config.yaml
noise_aug: 0.002
norm_position: "pre"
beta2: 0.999
magnitude_pruning: 0.3
batch_size: 64
epochs: 9.5
lr_schedule: "wsd"
warmup_steps: 170
Rows from block 3 of a small sound classifier, named by matrix and row number. Rows with one number within an expert belong to one neuron, the router's apart. Each number is 128 + 24 x the weight over its row's rms, rounded and kept within 0 to 255. All counts start at 0. Numbers have three digits each.
Before each expert's rows are labels from the 100 clips, of 14976, where the router gives the expert most weight on average: "top examples" is what is common among them. Only what is clearly more common there than usual is listed. The data: synthetic speech, music and everyday sounds put through simulated rooms and audio effects.
# router: router (model.blocks.3.mlp.router.weight, 4x384), inputs 256-319
# up: expert up (model.blocks.3.mlp.up, 4x192x384), inputs 256-319
# down: expert down (model.blocks.3.mlp.down, 4x384x192, transposed), outputs 256-319

# expert 1
top examples: speech; long reverberation; reverberation time: 1.2 to 2.4 s
router.1:091193105150164127114138119095109115144153137208155105130118130105103161112186129122124115139109148089118138123157124127126155122166167147165074115135127094113137143140076137137140123089113144
up.0:194086128138115134128156146128109141151128158137170101128087128146130102076128089138128125128136157151082128153126128139102154158141128119128128116145128173128096127128128128096127088160210091
down.0:100128121128151107142092128157128094128128116132148141128128128181128128128126128167128144128152128128114143128128114120128107142091166128159162128128174128103173128132128128153128128128144153
up.1:103128101078122076128085128128128156153128102114069151173154128144121075128128180128118128164133128128178128128128151128119150082128128125119157126128143128128099128128113128141153128170070088
down.1:128128123116151104128128130109114110128156101128069147139083150128118189128128077122080101128128128128124117169128128128089128106128128146128113125107113158128148124098139128103159128164128136
up.2:128096128110192134128160131128144174151102153118081128087128152116150128144112125128128111121141137190126128139139128148100073097071142128128145116094161157128128120128128128128128128128089134
down.2:136133048128104176128128128128128126088114094153067141140167089128119122107128150128128142128143116128128149126117128116144124086128126128116088128128081163144128103100113096135167113128186112
up.3:145128128128128155112154128139128128128128143128113143077128121098114151089128128128126132105128142116128104128128130134137115141152080128134133128095094142126140126150147112098182122154179128
down.3:128128128128121127128121094115086137137071165128128168094140120128152133177128137102108128128145116160151100098128143119134143100156128130151175140128157162105128104179119138122113128075128106
up.4:127128160128138073128148169128153112138156128135128113106096178128176128128128066121133131128114128120155097128115168051135128100134114128128128128122165167128134138099128128124128165106128104
down.4:124116111147128099123128128125124094128128135148108107128113103159150100128128141128164170131101156104128140162060128128128112129128109182128117128135128134128128108128128128128087128133128128
up.5:103096139117128128115113128128080152128141113128092097147128136167150139107128128053136151128103129151128128128128130113128104159128163142150113138140165081137101141165141131132099103166171109
down.5:101128142157163151116114128128108125128137128117128128128140166137117118109177094128150128123128148158128142155130128105150136132139175152174150128128138128141079113128128108153128110153104116
up.6:134119161156118131150160088167128167084150128098136159140128111128148128118125148155122143091128128143080106128141128116115081128128151128113128145128098151128082119116128128085120128128128071
down.6:114128128147128104104094128087106101093115114128120128168158128128074128128128128116128206128128149128102128128128128128171130161141174154181128145179147143109128137114085141180090081128139136
up.7:134128128121128098128154143128149128128128128128128106122160079126128055128110128144139130128113128107128119128128164153145148128096106129128085124128128128098128145128110128153147128130086131
down.7:109206151124130128094129128103128120121128142133128124083153140128118128124104078128145105156093108131179128089109147128128179125143135128098128135112128128128153128086083168128128106130155146
up.8:128143152143128156081128142105133102168128143134128128121136118128099133091128127128176121099123119128116144126103128128111128149150128147147149112128120128128128116117128128101128101128191128
down.8:143112128128140162128139091128104120182095166137152128111144153128156125166110173128114128091128085184166145120152128092119155147124152090117147138128128102106128102163115128086128126128105149
up.9:109124128153128087159128128128120162128177106141160098128128069094128141128128083144119122175144179128146117155156143175126148137155128115142087134107128143133079128104117128165128143112128135
down.9:150163099137106087128106155128152114128131108128117147127164113135141122128082109136127116168146084128200140128089103162105185128121094128112160128141154162131118128087113120158128141097157158
up.10:137137113128125156127128156089128106094152128128134093154128112128112128128147078140114128111128128127135150128128128119106108098128128128103112128125103128128128109133128131152175140128128090
down.10:118132176123159152113128109186128135079078128128123145105106167117148129112149128086128128122128145157128128151161128134113146089099154128128128135103118119133074128130059147128110115070128185
up.11:128147128155152128104159128128128156128128128134128105076095128128128062165128104129112135084132168145135115132129132121128156155112152128128097128116128106088084128114122128145128113128129076
down.11:116128128121105128128128151128128155130155128154169128105128128110128128128100156128128128090128107090159128128113173128156128188164128088128128166130135128128104128153128128162148090128128129
up.12:208122114128105128128137128128112120099100108085159128142084142162160087135111128144125156112128135114092103166128119132145103158123142128099128126123078115109164128101138147085128128151122129
down.12:092116083128107144153102128128128114101128128167128128128128146128128174153128189154090112148128149095128144117095128127122117128152128105125128157128128126138128128128128128169127122159128180
up.13:128083128138063128121110128128107128114077128068128119165125134175128086153109137104118194111191128173128128150086093128128113074088121121116128169159128138129128128128167128098098156167110117
down.13:091141128136141155146135139107084131082099128128107089116128157086106126155180115101044138121128158094128136144160128111128128128128172128153128105107165136130099136128095106108169093133128116
up.14:128161129191171119178128114138128175136128128150192090099128169128106124170128106117126128124126128128128084195128125128107147174128128128128121103128180155105065095128110178120164128128128141
down.14:128128128142117129163128128105165107128111116154149128096166063158137146096057152148102118172155102109105156128135158091116089135083128109128153129128101155155128128104116115157128126118112143
up.15:146128141156117109115096128160077108173139122155128112128071150098128159128148128128112141128128147128159150134130128128128128157138128151128106115128142137146128111128128124145133111128152128
down.15:143149135101135109103106169128113128122098142111153100128125154151141137140193115097168105144154128144128128140089136128161134152100138180147128143128172179107128075128128116169128136144145123
up.16:121086096110089161131170122128128099120128141093141106080109147128119128166091132128109144128152128182114156128089140163151113093125132095128140128097128140128128159128170116119138120202128138
down.16:130149128152169156128128112128128126128128149139163142113128128117147163127128128128057101102145117110128092128186151108090119128121128128128129118057167105128080126159103131097102127128132174
up.17:115157152128128127155109150124128164096079151128128143080152124085128113128107111128151097128135136128105107128128128137121128146142076155128128103128128128141095097163128153138173128138128150
down.17:150128095079146157128161132128128128128082128128142128103153122110112117171113138161106107128145078128095123110130153113162137128092128095140114107095128138128128078172158111105163128128128132
up.18:124120178162128151128128128134109128151128106143128100128089128127132082167136122128137128064128160139128135128128131104128128128128163095128108128107148128090089120132128128152108128138138078
down.18:122114116128131128079128119078128168132115128129180077128166139128095103128105140128124116079096077128129178137109171146164134127128183083173086158121143095128128127128128159128128128128102128
up.19:165128128139114128128171136141122096099092163102153136116123128128128168128083128167147114128128128100100128128134128128128140172123105128128128111128113128110128096119165128110132112128128128
down.19:108128128128128122128154166128132120097128175151128114128132121191128128107126105153128128087161147108143159099124165128128136127128128142128140104112128128136123096195128173087138128102128132
up.20:115128122123132091185176123178118161128143128133128112158128128121128138133165122100137138147128141102154142128128137133118128097118128135128124162144169128119069126149128132128155148186145137
down.20:114148106159134161179128156128128078128100128151128085128118126145143128128156110128082100113128129104072165092128129207146145097128106172153128128150120127158129177128128128128128179163102116
up.21:105128135135171112128155127133085156182140115191097132064133141136144128158144148113128128100104120174128107128128126140130100159099128128128100131123128128088114112127128165064181141144075137
down.21:132162099134128181128145128091112138147117147128128087115128128128071130154104178128120128128128134128166173108128108145141155128078128128146105107128128148135128127135109127128140096084128139
up.22:138120119151128080144100128117086144149128117145128112153118132108142147108152088073101137158112154113128140142128153128124128156119128169157087128129166128139106128113115155165128092151149128
down.22:140168084128128081107143159117128132128092119163135109128128164146125128122133102137185147170115108140122148152109135098160166166097128156143147097128171167148128088113128128128104141128130121

# expert 2
top examples: everyday sound; short reverberation; reverberation time: 0.15 to 0.3 s
router.2:201105153127104133104116157192093133131110115094131117127110136131144147137102113118141134128146135158138074163125097162119142152121128124137158130086147179125106106115184111096076146160191133
up.0:106156128102195079128128140121166132128081128128152128125148186123128105103136121201155090128102104128125134171150128110111147128098128128120128118128138119128154105159141128128128160095109128
down.0:103128128128125128128168128100128144136146117110174128100128133104136100128128119128212128128079128118171110141111099156128186128112143128123141109128177166081136098128120153128128128082108140
up.1:128111178089128128128145127128106128128128128128128100083128154067140109137122125128138101128137153128159120165112128142140128166156161062162128112128128070139181092121121059088128112143128088
down.1:156166142129150101150128121116165149128171181128107128128102097111097131092177128128158100164172109129131149138119145095128128081138121158121155128129101115152137147060128128164162149133142131
up.2:094128083130128103128160128146128115128092160114128149108182128128127158144123092128118128127128112125128169107155128128165128117125128113128126132111124128128128140128126119113178154122128128
down.2:109128166128137128143128113074128128092128128128163128126096128098086098133128128156095124128097128128133117147128128132072128133128128105161107144128133101118074106128128128156131104144128083
up.3:118091093096113125178171109128105119133119173077128169159151120128126156157128128128091164128113159128115124123133128112128088103128128088121139125162128128164128145167124156069128173105082146
down.3:120128146128128124099185137103128128156128128111167128158109171149128086128135183128056126103111178119170126128128122128119128181145138081173128128161135116110128128128108168169128066128113138
up.4:071133128119163142117132128086114171191175128156128128122128157085128109128206157146090128128106128100128133170139128176139147159128127152156087127118128128123113130128128124130161077161128129
down.4:112128128128139128137147128128150133080142123162074154128069128125145128128166110116031113126128146130063095117116128134121063066112127145128128128128128094160137158142128128128147167129063128
up.5:116128120094105141198150089163153112090125128128087170128156120128103134176095128132077163128128155121112106096128144095128128066163120107128128128128104090128130149165137126104151165128081155
down.5:128121128123128160101186119113090139098099140128169110138128096147128126134122178128096128144120205143108128128171146114128128154128105086128128151128128167136128128125128145117128115110116128
up.6:128121112128135128200154128105178098128116116128128081127128132090099128148160067106141122158128128105105127138103128128130110103128108169126128128111087100128103149077158087160128140151128128
down.6:128107128139033154128128112096128118183128128128157119128164099128092135170121108128081128128148143132128142118095128103130101131149140128185095128117139090128165123162100145128108112128117128
up.7:157128128146159130128151128089156128128095110107128170128121128104114083141128109128144090142128128128147107158144120128124128171146087102157149128066104139135131077121112135128112133151133104
down.7:144135126158128115142139128131138164128115117124157144142127150128116098123125128171240146174090114128128099140128106134128128128141109140093128116113111171150090137092101162128176184157128132
up.8:128160101093128068128128125128128132128128128151081116170122128128138144114128084128137133156104128146080146125089142128128097096181120128128112128128107128156165128093142128144128165110146145
down.8:128128091117128130128147131101128092152128106128104131084177087135128150117093112173128128169078092088128161138135128170132140128128128128128128142135128128155106216139128128128128128102135169
up.9:128128142138186046136147128146186134142103149128165134128128128128147128123154082162128113102128113119115128167128129116122147069082164128109146128128157121068134133123143154128170153130096128
down.9:132128128112128128128107172054103110128128142122165128128184128128128128128096128128128095128085128128170185101076105157127199166128128128174113106164178128093128180128128128128099109128128128
up.10:048155102167116121128159128082128128128177128187128132128140158128128134128128169157128100134082128112170114146150104128123128140158129128149128128164190138110122128119092192166132113109128143
down.10:105128128068128054120164128132128129073073130112087128128107120165129131111128089128188115117128128125091128112131128103144128128128158128133156128128128137137199109161112128142184130103128110
up.11:105178093128177128162113108156117120128128128170128124144128100128120128110128118177128102128119093113128124100186124091116128128132128102128119097126128121128119109132128170163155128063084165
down.11:085128128127178128128191128135177169128128139127147128150089128128110149140139105128200110094076103128105128138155128119152117128133161106169128089083128128128064064136128112118182128158105128
up.12:128128128128180128087100108128126128128105146129128151106159154111128114117128128190144107128116105139128147128165128134128164127143139137168139123109104117127179107164136130121164128128064128
down.12:113157165148126110114128097099128138143128148143155096128128162125108128097120128069212128097128097128162153167128146158128123159145128128156135128143142128148128097128128154128155128128128128
up.13:128128094107128100142139109128159143142071128143128165152117196150167125164128110128075128137142145115128110164128128131128107128143128079157135150108128099128192128146128128123133118127128115
down.13:128079128146076156119151128083160128112158125128112156160126089176128128124128180146001111088137144140171137166119128095155075178149153123128118148174090071128175160169140121101128067128149128
up.14:139142128151128194100115125093080172184128128125150128114133084122099140151128146090128122096132173145169128109099128118107128188147122083178073128177168106119107116100123128111092123128142113
down.14:128165128128161146187114131128128100102122128128128144128128112128128114065128161128128095193160128128128147103124136128128108061116128178101117128121128123186100128064112079167151128128128165
up.15:128150141128128082152131128128209128107118107130092156092140135062141147128128092127128097134124082128130107087128145128083128069113097174088142097073076120145128109111128091135178132128108150
down.15:097095113148128176116185141128159161147106153152153102098128128135124128128128167128198128128089129111146132143113128115128157148128154086162145100084128095128086105128140107158128128128140087
up.16:087128106142208117128155107093165140128148106128128128074100120121146118109144106093133091120115141162113164128141148107109115128112167128128079134128128105128098133103092115141134138133100068
down.16:128130128174091115092128183124102107162130078128142128180156078093128146128113128152105153149159128126128128107128128077102128112128073128106104155143128151160128128120146108168107126113128128
up.17:128152116144176055119167098095128128128094128166128154128128128096104116175133128128148128119107109108134128126117128110128113133152167117168143134128128128118128139128090142138128128101070114
down.17:128105158146128128097177137139132093128128128071155149115128128153142098128109091086179128132101085136173128119128150148154170128128128122141155085135128128127099047128128084113099128128128093
up.18:117129127128166128137147156128128128095117110128117119128086114090089141124117093128128084128143128128128125172142175153157145146157151112106083128128097149129128136128098128114128132162105122
down.18:188157128156131128159128112104092128171158152181120088161120123128075128047152128155100104141133117128116128128163138179129127112128132081111124119156161128149128169091093150153181146112128167
up.19:136120133128128128104128090111128162149159128150137106099109128112121113131137129082118128126126148179112146128128145128114117175128128128134128123128128106128128128128128100128128109128112075
down.19:112161128128130121128087165128136130162134060165128147176153115128128116128143128130083128173145157097049117103128077128128128106143128165163132161127117115175128100085157074117128102108123150
up.20:128111125128128113108128128130128128128120158128128150182128128156141113139102148128085178128089128128128128128128137128143112100127169079108147144158182128128167128167116128106108166103050118
down.20:128158128143128128115111131128104096128128152115160099128128139148128084173126128128041173128128128131198150148128094128172128180090128128135167186128186111084143128080114134128128101128108145
up.21:108128128138128128151183128128128128128158138128089129144128132124128128152087156128128181094128155145077161128077163115138114113121115102128135170157162128128166128100097140148162197139103075
down.21:166100078128128128128102113128100074125105128128128148139174142128128147128099128157128143133169099160128108128120078149173145128105128131111165170099136122109128160123128143135128171084099172
up.22:128124124110168094155146128125128115091102135141105150092128110128146153107128068101154096128128110092128136128128161128122131083147087128128137090091073117128124128136125103122184140118128141
down.22:098121128128128167128128128095116112129103179128168128087128128118128128148098137098188128101078152128128154115128099124101128157121128128128142125128128116095118113128152077128135116110128128

# expert 0
top examples: drums; long reverberation; number of effects: 0; reverberation time: 1.2 to 2.4 s
router.0:096075123096110153134087153105122139136143125112115146118179109132124067142081175170115119130144112152140141078116169098146093145114094098120147149138117128142126127127105165137173115136092132
up.0:098155128128128118100146188089082128128128109128117128102149117151087139168128126128153128156128128128164148139123077177128167206142133128165136135128196106073132133128128184133128122102128177
down.0:106080194128159128128112103183135171128128094110094128162086120128134096128146099123167149095116124128130128150132143096128096068113145170132104104128133128128118060128179128101099143166128074
up.1:117128128137131128143128135113104128139136149144135081117128152117128174128156128122131076105106121129117128142155123158128128168154128157172113132085117128121114118160128103093117145108183128
down.1:128128128151101118104073163127124110113126096128153110143128128128096085111114140134178156104128129075132178128079128140128128180090145159174146162170128128128128110110129109162128128128128142
up.2:156103135128142159158155125208116128145115137128133116135143161146128128128142100155128128153083112120128108128215161128100128156119141125111128125084135152149148131128158152128128154116175109
down.2:135128136128128141099128093138133124128110218150139153127083178137181177137128103128026128129128101140148113132128121119099128150128133127128102131128151098109132144128118105109128085107150127
up.3:100081128128122154092160169123096099128128148099128100128128159118076158157136103146128166087128128128130130130108132128113140209128128143199128128128128142111164148149192128113112128128177128
down.3:116084128128087128128077160115128138123125117128144094128131163184166128137168077148143128128148138096128140127128128096135141128128128064176099123128203150128160128128161128158063093128145128
up.4:108148155130128107153135128181083128128087128128128128103128179128187128111171128128128156128102129165128120180128128168125141101108091162128115159094128153143090123128166158102109128164150126
down.4:121155135160140055128128108151133134130101104128109128164096117116170100134102128128000140128116096106111107128139128144164116092081144128119165172101128128108089170108107166148172128120128142
up.5:128104143128128106140123128141109142128089128125097102123109128125128158113177132128128117126092128137148152131163107194165128156153129169128128128128109128128124148128157128078128102161172149
down.5:103174143134125128167113128085176128144128106120152076168137144117085128147124128108205094098128132110101154128099123144132186128110128152152075104129128142128128095128139128162095075150106100
up.6:140124082128127097128149131154073114113086094103105150128128133142128162118128128179077081117140136163128128103128143128128128146144138128128115103128128196128128170132124128090128142128139168
down.6:122081128155178128190128075158192127087128088162089128128097136115128128114128095128092110121157161168043091091114122128128128069146092143085137138137073128133128128128109084128164128192128068
up.7:116132111113128142114128117173088146152128128144142180107129128147141128164110140099144136104108128163158072128172144100120115153128130091122151110115125127125128106174126137128110165128154148
down.7:128128128128133162128138128128126128128136163100128122101115128157108128128109128122095104107107128143128101085146128098096137114115164113147128111128128103112111110198128090128109128128128104
up.8:079143160159128128078132128128093152128128142128125141146121124102128138135128109151128155128093132104128116160128128159128148128128137137172107128150173135105128128128129151131110107126153155
down.8:128052128173115112128128128179113128128149128113162128128094152128157072128140099128107152121172157150128127128151128052144119128128158128103128166137156162127138081148123122128130144119128128
up.9:081168160139175113148128082093175120128128153153157119130087148128144128145161128103128119114095146128128163128134157128137123129108128146098139130123128128101128128117133147128178128097070084
down.9:128128132134105128186174133117128143110153123128110109129156128128114128139128128128087132113128128094132149145128165109151091096174128085068120131128098128128160155120111128163157148119104158
up.10:141128168132128133128138128128086128131122135108129152115120137150148152139137112117142128133097115112164128134220128128120123178169128099104119102128116144161094118128134137144128124126128146
down.10:134128218115138112128136105130128128128128162094147115106099163154186128128092078086073145094128128148128150061128128128083128128108179128150147122077140128168128094184128117128088128128135100
up.11:128114088094123102155149163157116128100127128111094128128128112123176132102128128144158128128108100128128155128134128104128100113174129128128128102128100139128176128169143152100191138144098128
down.11:128128128128118071110131163112128097164128147111111128154128078128144100136091152158182128174150128141160081077166098116159146119116128130084151149148128128129144157122150143141144140097098168
up.12:059120129119128128128165113152128149128135156135046128145152143117089172128149114128115127113096112166128158128126143165140129128187128165148142142128130117146133128174158128128215147179128128
down.12:128114160112128084128128128144128128156145101075128128128099099167128072115137128101127128180128123166128098128154104128142152138122138128128128163146180160141157203140128168108136128143128107
up.13:168128115128144100128153128160104071116122142128139115125113128173128113128167135149128141113128128155135128136128133128186110112139128128128126128128091128128133128128104128168138174139128128
down.13:149123155159098128128128173128169093128128149087128128121128105143128109147115148128128128081132108128148128107086067104119126128111124119182128076125128106168128173128128128178082128128141076
up.14:098144121171157102088128161152128128139137161214128128155093182087147128135210111128128128128091153114128093168114088128128139089128124180129156128114170151119100117114140145128128146146132155
down.14:128110128153096064128117123165093137128116096122113136141128128128128138189099134119041128164115128139108140181131176128155131120087128124124118137095128128128128091128108155128128128128128156
up.15:128124115113122098128143092155128130128128091098122146180159117128128094128129123137135128140126108091087128143137193157125140136128135137097113097146099111128179124128128171096211128139128108
down.15:128101123128128118111119117146112148145102138129107164142179098127159148128073138160196155152146082128153128095151128128132120128152101125060128101138087110139178095128103103085128079100107156
up.16:128144163128110170092136128148107157134128129110140083128117158133165112128153128179128128097128140186128128152170123087087137152128128128143089128128090128161163134112128084128141121148128128
down.16:128104125125128152128113153138128115132115103155097117128168157077098149110128122161128128128118146128087128111106160117135100110080128128113128073141146128128164072159148078128128128125132128
up.17:128140084103155128100162128128069132128108128128128108068128106101099169128128128141081128128147141168128128128182128128143082180094146114174073120135128128119087128128111150128131146128105139
down.17:132083151128128104110183103128162142084123092097101152168128128125165102128128109128128164119128129128073128116134111159099128128148162128082124141128128119128128109130156128128147129162156128
up.18:128124128128120128121160125128128128128122158128089128128143128113084128148128098096128128127141126151123111128092140120116125076133128132110128113159089128113128151160144139079134170112128147
down.18:128157077137128140128095143107084065176058115128164128197128134121113095125156157128105128183126114128149162116128087086126146152123128128090120128128097147108114160128118099193128137128069144
up.19:150083128119131107088159053111114113137128137143102147120090128128145128128156124137096147065188123159071093128157128128136103091155153128099146151128084128128139160128128128110149128142133141
down.19:128128142132119166128114152161147150135128128128182087128104127155128128128129142124128136111148153085132114113110094103135154147112117147167128157128102157154119095137128083168128110159135127
up.20:104139128128147124128151115109164156128140128103138150176128128134142128128147108150152128108154148128132118147128173068128128128157128132112128124172164119139219108128114135118142155125089085
down.20:114174102100128151119128167148116170110103155142107087159155128128115151128128163154205079156130103102151151128157139099128146107139128117134151087080107173159142128153128120172154128128111124
up.21:128128156157105127128145117091158167084154128128186128131122145091119104132128145150086128153073165128139128148128128158130179104179092128134076118141171172139108159092128136160155156128151127
down.21:128159128138140120114128158127128156185160101151098096135128094108184118142128105157128150128100141128144138128134098128171121128152138147128093103119128128104128160065082176106099174128150161
up.22:148151128125126128128209113105173117074137152128128087128126154143066131113153110148127120106133126094101128154128135169131128130170108157102128128158118168140128142107128136148188148179186087
down.22:161128126136128168086121148128128066095103154128128128128164128128128128128093096108128158099113117095128162128128128123128170138102163163160128136153118065128128133171128093153128059128117128

# expert 3
top examples: dry; band
router.3:130122149121154108179149080115198134096113142136111147133123145126152128140123101084136150126148116103117147128106187121129140047096136153087144136115101104122127121119152114127133120122095083
up.0:182122128128128088157119134148111128128146122175128128161103108088128128130128128121128128166122112108154128119129128158128128163166092137128128107135128208115105131070128128128174152150128101
down.0:128126128106128168128115128128128100111091150126128162089112111142172099155108108113128128101128128105153122127113151103128164162134155106128149122144079084106145160159174128128128033083128165
up.1:151105118128128128161128128128122128114128074139095090128128131128128158128109106172128170128128123128149139128152128149151087137144105114128075158126105128172188128094095150122157128166093105
down.1:128128119128134162128092128102094088103128156128162128128173100105108110124128135081049121086120128093123178128140128128139146128161126128215143161092094100128108121159175079115084095070139113
up.2:164118128139119128149117128128128128128128128148101109128178080135124102119080176115147148162119132119118152108166177128145051148118122131094065108144145128128104110128112128152128126107165128
down.2:128102128136128171088120094128122128128140158128180098073155103158085128116105107100154128086122135100122168104111111147128165183128125128161128128128113128095151114128134092160128124089128131
up.3:101128153091116128105150111133098128172128179128128128168109126180148152128116128128153128118128117170156159128128086129160103128112162128128156128151128103128177128205096128071142119150128160
down.3:128128128128067128095117161123128140124128105110074159137092105128110210128135097118201128128099124148141116141120095183113128148128128109103149100148083158146128128128126141097128128121128155
up.4:106128169135128128078111128158128127118128128128128128131128109181158128142128131128149160085131151128086128128128114103144110128135128128142128115142102106141127128189128128128128128098128128
down.4:128155110128128105128079160128112117128168080128130161162128073136139128128128100119251125128128128109120114135105143131119087142147086130128084128176092128128158144096088128128128128119140128
up.5:142128152093111128137144100128128198102128128099106128154090128129128128112128153128140133110128147150130135125137125128120128128128132128139133167083128150128149158128098179085127114139072104
down.5:176155096128087128103091180128093128186146092128152089176093080128128160115128128137128156128141123081174128128105093158128141124169101106108128111150139128137156128080128171142128148152116128
up.6:128146136128152128149153150127128143090133128128169128128128128155145132098110116160137128101128130214128142183089128128123094160128128128114076139140128128115128118077095128077128147142128092
down.6:128128099156128193093109140110101158148128165181128128081167122133080138128128104158128098111106110105132128128107128128110128128153155128180174092085157128105135088168128090128115128080110103
up.7:164092182110085180093134112165088107128128130086128128086128183149103128153128096128101163130172128144171133159072128128137125159141128074128136142161128128138154155138131128063128128207128145
down.7:148125054103151138112146142128111128128145147144134128128156128128143128148154149128128094142156089117112146161176101142112149147164129128129146126128128178140138178114140105116128128128128128
up.8:084207128152158128171128152128131128128118128128107105109157155088128184128165073128102104127109107100115144128175170128151178128109101133128054104125123128087128147128104145166162110145141162
down.8:118069128128128128143151123128128157183147128128120101139098128128165130100118096128128165128124160128092128103152098111108128090115158168158144153093126128202097128119163117095137143180163091
up.9:123128146128085172071128107128068128164128128097150126128097173128129128192155154141128166128128153128128160154128068128189169142136185111137128168128191128128167128182107128128128128115101109
down.9:128104109128057156106128168154090113177158112107128128128128128161128128146128128128007124128159134128128104128109128128139172116146128128107144156128163172128106189139143164113118190152128147
up.10:089128128128128128128143128102119128119128214181157128128112178096132128156107087158156100108069128144128171131149136127136207123154128150128128148128149094128136141128099128128138093118128155
down.10:160128151105128128089091110177102103147128121087100128143128140083157128144093097128255167154128128140128128128164082128128128087087095128103128074135128143128128091111128128128152128128155128
up.11:128160101133130098099160163128119128128128145154156128135072182128162115128110098149117173094125135186139146176098128128128146128094176117136105146125173128080114113128128137057101123153128086
down.11:178158094119098128116128128115087147128128117128109110118148114128151140171106094172128107112138065102143128100128132128154128128128101128145114150128115128120107130135143107099178128103143128
up.12:156128120128122145128089171112101076154128128139158091128128122111128112140128128161146101156128137128173128150128103217114168128153113128121136142084141129127128111108128129128128111178156112
down.12:097128117128125122128128116143128172144128155128145106182167128138102147078162128128121180087128157079103125128136111057128136085101124155128125102128128125093160102128120141108119128116174128
up.13:150147175128162128106128151129129166147153128179113128149128128068128128122128089096128143146090128089116123138128118128128121141128162150128128159105128163086128161128089128168128132143177128
down.13:079127106128142143172146154161128133123128062093138129157152143175166140095169163128093140156084096111086077128142128128091096128155152128128112143128128158191140128134128128116104091161101128
up.14:179157128143124115128127128113128180128150086128144109128158065159114128140103128088128144166148133116127128113128136128128042140104128132088075128151148168128108102093128115168108128125146128
down.14:128105144128099128087128101128111145100142161128171103088156128166128128128128128118116155128112128142152128128099128128128128128128131129183128102087128128128102105156152128111087128099163134
up.15:102107096101128164120159119128115129154128128128176156153148087128128079105075146128088154135128108128128118102142165092095150118160173084128132144151159096125128128128063169135128117128092145
down.15:137158089097144113127127166128146103140160128141140128119103172107071158143128128160128128119126157201151128128128159152106129128131128093083139112128153180152116156152121143138177185155102168
up.16:147129163158128128128128151105137117103175130128180121140128128116121156133099156133130128161126132128163107132199123130100121134120148096150128172128150128151149175151118171158104128138176117
down.16:074099130107165107128146128126119122096128184117156101150128174152078147113128155081128128141144128128146128128128152115163128115128131128132128091155148128145165164140134113128128096128109108
up.17:111142128148139090154128145128114141128128099134098125165101128063111160125230086081128122128105151097113144184128150169129127128135128155139083130158127094128053119128123096147143131173128114
down.17:108091146128128144115148084168107128169145128110124129128094140140170166085127103151142128114142146180128099127109128109161111085156128125128123126126150128173128122178156122128138128173128111
up.18:128120062089094119128111167101128128128128152144144151108132130141145127128128115156128128128128148200128128097082128128128142128112145075128119121140128128128195128081101144078148152111098162
down.18:133143128154128128128183086128171122128114106128128167128146128128149151128128130163228128128128128128128175144108160107128157128109165156096167128095172113151128128154128110128163128161128155
up.19:110095165107145128093128128128128128121128190177149156121132158172140122110144128130124173073128115128137154128158116090128128104128210148126157120128128081114128128243128108086128086113087111
down.19:183153114152105131141128138125099144137128073128079170173098128120113115167128109122128107128127128128142095128128135128128093133115128128128135135159122156156153167094128167142128165128149160
up.20:158138103155144103120128159128050116123105128146128100108112122070104103163128108117149075128108121128177122128150102126113147174119108128125148102073130176128128128164101128128144128152173128
down.20:128158118152103128141107108123147128128122128128112164119128128134128099109117114128134151169142121142150098113148128112071124162117087137136128091153163149117134093128186114128128085117128138
up.21:104163090126166128170128113111159124110128128179128097128147128128092122128085128162096128124125164123153145120180161131128128108120097128096128128128129208128128152128075165128128164128106107
down.21:128128155128104168128145128096121106128128113144128106185106133155128128143134128128006128099112146119137171128128128134128128127155128128184135128120129130128128125141126128114128168121128109
up.22:165103142128118152128128154128100146142128127096128070125161128129111116095128125101093134107128128128110132124118108128123128215168110143128084147131127128128128114122128143128128128148160109
down.22:119071143158156097138129113098116126152156100192128128096143128123084128128128103079000129109128128128099102142150132129128083130115190130162088117128128128098162164128108128111128094113152097